python train.py --encoder_arch="vit" --model="model that predicts escape time at each pixel" --dataset="views of escape-time and Newton fractals" --train_examples=72500 --encoder_activation="gelu" --encoder_head_dim=16 --encoder_parallel_block=false --encoder_patch_size=[8, 8] --encoder_conv_stem=false --encoder_layers=10 --encoder_width=192 --init="trunc_normal_002" --residual_init="zero_last" --steps=11500 --lr_schedule="poly"
Rows from block 3 of the decoder of a small model that predicts escape time at each pixel, named by matrix and row number. Each number is 500 + 50 x the weight over its row's rms, rounded and kept within 0 to 999. All counts start at 0. Numbers have three digits each.
After each channel's rows are labels from the 100 images, of 14976, where the channel reaches its highest value: "top examples" is what is common among them. Only what is clearly more common there than usual is listed. The data: views of escape-time and Newton fractals.
# conv: 3x3 conv (decoder.decb.0.1.conv.weight, 128x128x3x3, each kernel summed), inputs 0-127

conv.99:475537415560502462524430478483490518502534476494535510494404529435470470465427445456488566415473558490374495535463504466475562524499560522459520444574507484566496449513507500485530478483434557481489501470577488496537446529482506467394531500536493562517453448522523501441566476523506448519540382441548516491401489535493488417382360424592454469380553517525414631545517522553534493536567
top examples: Newton basins of five roots

conv.55:520399493475344551364479555472461470476531474511494359484504455523473458494478540439514510518507527480465480514484491538540455552411564513473531554476477417371500472467493549527480512458481444480474421543374478439462519401379487425485489533463463502530510412518483481532475482475422519505575500480581500499462478468401467452459561468509521540490448422505480483538347492485531546490490
top examples: Newton basins of three roots

conv.11:586495536549452381482594496562464437507425464525443481459441568411517610493523434586527507554517503542466566481534501478490592560549450563523473491613470577579445400436518488475490465548517559551515405529505541460591587513538603442531491546500542466522582505486489530458534504424539513489467494524447495494508521507568474608497492527500436522508434520546522541553503598515531554509587
top examples: Julia set; cubic Julia set

conv.25:456474540485496546474513511544490416416498492583497485540506504486502477448523411492489531490602533487534503504414499455515579499494414454543416532531532531566377487590567510484561521590438503501516578497500479514454590519553546509550525463484484501567573497532505472289473523472529450447450479515418508490529558494465427505410467541498491382548506495401582484613519523546512525475476
top examples: quartic Julia set; cubic Julia set

conv.8:539534503577466463500542469549445503526493496455442525470441517507564599492531465672483466553539456498516504613475424479467505538493419526528455554585438533529436442455583502466455456589452495519502485556476541485556538484578600519442471531515592446475568461521456440456598485429506549460399485581513454480515555455504530635510511480543437485510422572563548530527474497437503487540534
top examples: Julia set; cubic Julia set

conv.30:529352472473377587370507589473471508468520455540480330484494459522456460473489534447518507491553533499472483501480492546540427494399609534423510529483499434367502464493495540517459526459447445531474415552395487492464490405405491427502495501458467498525482421499499485524472478487476517474562491457577488486467482459393499470460519482485508529521473464479457517498366481504513519443465
top examples: Newton basins of three roots; Newton basins of five roots

conv.31:525406508470378440373527499541472457554623532461478373472532415521486489508506471450531488578470455479459534505499523517521477484429508544502505560517488506498509470526511525546487543442485397505526536475411466523454535408357513449369449517561526573507530411540459453472526511420495480475505511536562536475505491472405475482481502480559538482538373484450532408534397516554506530457514
top examples: Newton basins of five roots

conv.106:598492473511497439509538514507487563410490429626443559543579518487449549534569422470519547543485474412567568534561519537521478427503505467525510494429501512439535564507492536503528445485488506544452453498521535577427490502534482473546544494579539367469406549469475467530496434484500518374516404538552530557363498518522376489454519453526549460467580439548501461477505522491481484382517
top examples: Newton basins of five roots

conv.18:435494533423511505512481561550446556547538549453444528541529496489501483557457463467448543555521429483516497584445444465540574461513503469492526540461496503516526360552526422452555533522452515408493525501546492514481554530538436556506478478591441437461524519538398260554486513496503507458467528560398482426429535486573485494548509464547576465534532504518474437434506509539502451398532
top examples: Julia set; grey

conv.7:495515446490504418507527475539452525554590565418574521550492533529601452483508486487481503507471442546364473511489502484457554499515412486533533555573581506502531416391493470500361424496493523468450563457530470525538426538542513535472497559493509529420487437579480550529491429480520444394413503487491564511506398486555529535486389524333507507531486481517447531491512521594487495459489
top examples: Newton basins of five roots

conv.118:462492434455542481542445583438454499493485581498512522412500396607566418534417424441491502430537593458401483545484595512510554486504550433542558490513517550441466387545481502527494428371540451584468482489505448516464492496572512556507480430465410548549566514522481453588526425546518440552573476479525528489537439484519535464437414394456532535470530497509512479469516453479519490520546
top examples: Newton basins of five roots

conv.46:513462495473550536519551371544517452513605463515558498564430569518397503492503435455466590537486506442510529503455445518510586399546516453456528540522538538544463478522418462465538548547454498466415501506486427563458587539474436474509549494495444534624535517544453439493494541479489552541525513537539499523400465465502532557488499434491534498486575457404487438514526536708456466460487
top examples: Julia set

conv.86:471539528512501519510457496446487463583460523504477493548462490444498466498396465497455450536434530543472511424464420498457476521489456543540572613499526475518480458403466455454530494488556516585538479426537519521529465535471497475439536394514483641622517421491444477561449538545488464498467431521516526519553413559568485473450340479600496458479538463499421404406504553498508446521409
top examples: Newton basins of five roots

conv.104:574421463473429603405500566446528436518536551515535381472445547558503473480435416464522542497470387532533575494553439526525494507448462520537517493511475549591512459570487549543466540459467442474490486442435498548542548499444564520518433506568561383505517403422490479439526571536587359434481459482458539427484505475473497425433466468501542562509528514479450462518421460530509541458481
top examples: Newton basins of five roots

conv.117:447504525422514579488422401506442528449450464511537516522580437477479484491588499473533543418487496368478442502484559595539495424557457494405515488505470457486505514421436524491513510535399509524500494587506401478463492504476484444525604384508407439547487531397493484465488471497437567516431473440449429534352524574492582504524467500456471472538517502442541539490493490475537484429446
top examples: Newton basins of three roots

conv.56:508525466486489491497453482477645464533478484434479505456480470510551515510477426551492529547511532473521442453618403434429501557501401563536438521483570485531531420412502450491447503517548494462485549472485538439560561512457529416502490446524438492424510510464453457520469552505497485451425562464399449424548353526547507417592396526561494571487467529475363525515491535510477495578507
top examples: Newton basins of five roots

conv.66:478466488506470542483548524579443528527590435448515479502435499510521533551412433410535559453505445455547500488474440461499493478412513479464500477465482533483504526503461498522534423460475481543469465490491512547512523505512397572467550380535509562403478476526492523518590492486553442512395496502453539572431441551398462400542496319457542450505639517490474438478528555536459488511613
top examples: Julia set

conv.123:496513481525491520514410532460518514485456431452470488442499460548598416515422603503529449416500438541469483522533459522538441458500515494436456532505457421340451547515476516524334529437524532454507430531513481526514428493495530431434447522458416478408520447474544517559548489490479493534570501525568512516560420409471457421467454449480508489450448427523385564472477520481560523575551
top examples: Newton basins of five roots; Newton basins of three roots

conv.63:449499466532513456504590483527539532601496494508467533475549498652504436481509507462418493402494472557495541391440516455461436491493551494430569583474506483537528547480490431493495516501431505575523561519535562383507544552480416503497557511506510416567501478547417629508473493491563561500507484449469514559428504420524524501579518352517548506516544471493548512521554434597420444465491
top examples: Julia set

conv.77:513424428512390593402491502528513453533525596527483392501491505472513501467488439502505434516463429444489501472529492569512518471441481480506543543398583487505525526450522505494506527423594440595488558492427518504476485388421497463499473423540447501509374512499437504475497513468561476475404457464482415433386477491396515457522510466533483438519546519481553502512365446404495504457463
top examples: cubic Julia set; tricorn

conv.125:421498423518493462495489467573459535412505483486469509435487508462509523509574521537507501529505470477504504545601496428514530491478446494496491500594584462426547538375497492499435468531586522445450536553524467523532554541497530471412462434384442452557558468424443477506535392457444422402431421554554540495502448516522556519398382371438493517504549446482552505461511530522415493499536
top examples: Newton basins of five roots

conv.38:526500426483513493504477471437461471398533469445405568342609466480510487561491488531499422474415428506535477493573499488457536472569511490499530501428457546449537349512522453466536486527579441637534505497482554469515511440483427531467504476468534632499511541537607528508501472562487594540486574492462475478485449494483505506599487539513485513508510546566391442502492539485430482512429
top examples: cubic Julia set

conv.27:423490530475517455488502418485483521446440506474480514397496448525500493488475422534469531551551476511567541483587483553438546620514564458570633537526464580521463540505450437478542532543473468414502485453476439449536524480499573537460538500473498463495416471378472526585541524467591395326508548505481472440524562496552509450480451466391475570443464495450499560542515560510536505518519
top examples: quartic Julia set

conv.94:513350471485331578325523495524472457532551560461510341493463472504507460469467509486525495559468497470483482499505519495527472503364530535509500563504514453463535482486488529530541533444521404526518525480360504503477515354409502476490531516543503540511451499484437493481482510487537502518512465476554527466495494500402513480506572490539492494525465538504519497517330484536502528454453
top examples: Newton basins of five roots; quartic Julia set

conv.92:477504500510486458504446493500392554396430380531522531460534494451452478508444567482468410416428534661518542469559457471437393427485503498458485546533435484434515542536461434484494559446518478494420453460510478564533567503498458484512523560501542428491436523467570486521461471552437536473563474522595547534504548505522534436341537436444478511476478490430493595427498467527457474475489
top examples: Newton basins of five roots

conv.65:504509525463486297474517481545456456547612524397528479522602441597463517519510445406516484559447443506475554485477522500500482457542504539476520544510482537487521471527496493560447512456461460489489534487502442497455564463365481457352447564541520562517501427560465438510504477477463514531521533549593554474494495499482435484487523471568547489532358454440531385570500520515513526493559
top examples: Newton basins of five roots; Newton basins of three roots

conv.70:483518569487478508505520428528489443357443361500515509389487525467453507483428463506472413531442539484507492487542492478472457479446495459551521506489462463491535527525472492481576544469559487518531467306502558563536575457484522456478539480586516511520424536456516449484462536511513406562453478490554551447508599523518444378559526508634493439412477551558504502414469451462472483505485
top examples: Newton basins of five roots

conv.0:491529492495471506496416510425491471548467348477476518562478510544494419452408534464478552463440508524527504468437475459407458490524560498447562474548438538488463517476449466509516455500542486458526480405515444495481380497479462462467478566401508612431484465533488526556425525511493466488490521482525506535490406565506515400556390342438526557501533428412403439536500519504412490482456
top examples: Newton basins of five roots

conv.113:504374485465356560362474541509460510508544487488522341496516434500466476485499524461521493504520513470468475506464481563537455475393587513434530537484502426417504459476492533536500516485472428507502465529363473532444520392368469430467486512475473514523485415507466471490503491473433528507536464494606482470444477451398477456474529464523506552515447457518479474521336494516508520476482
top examples: Newton basins of five roots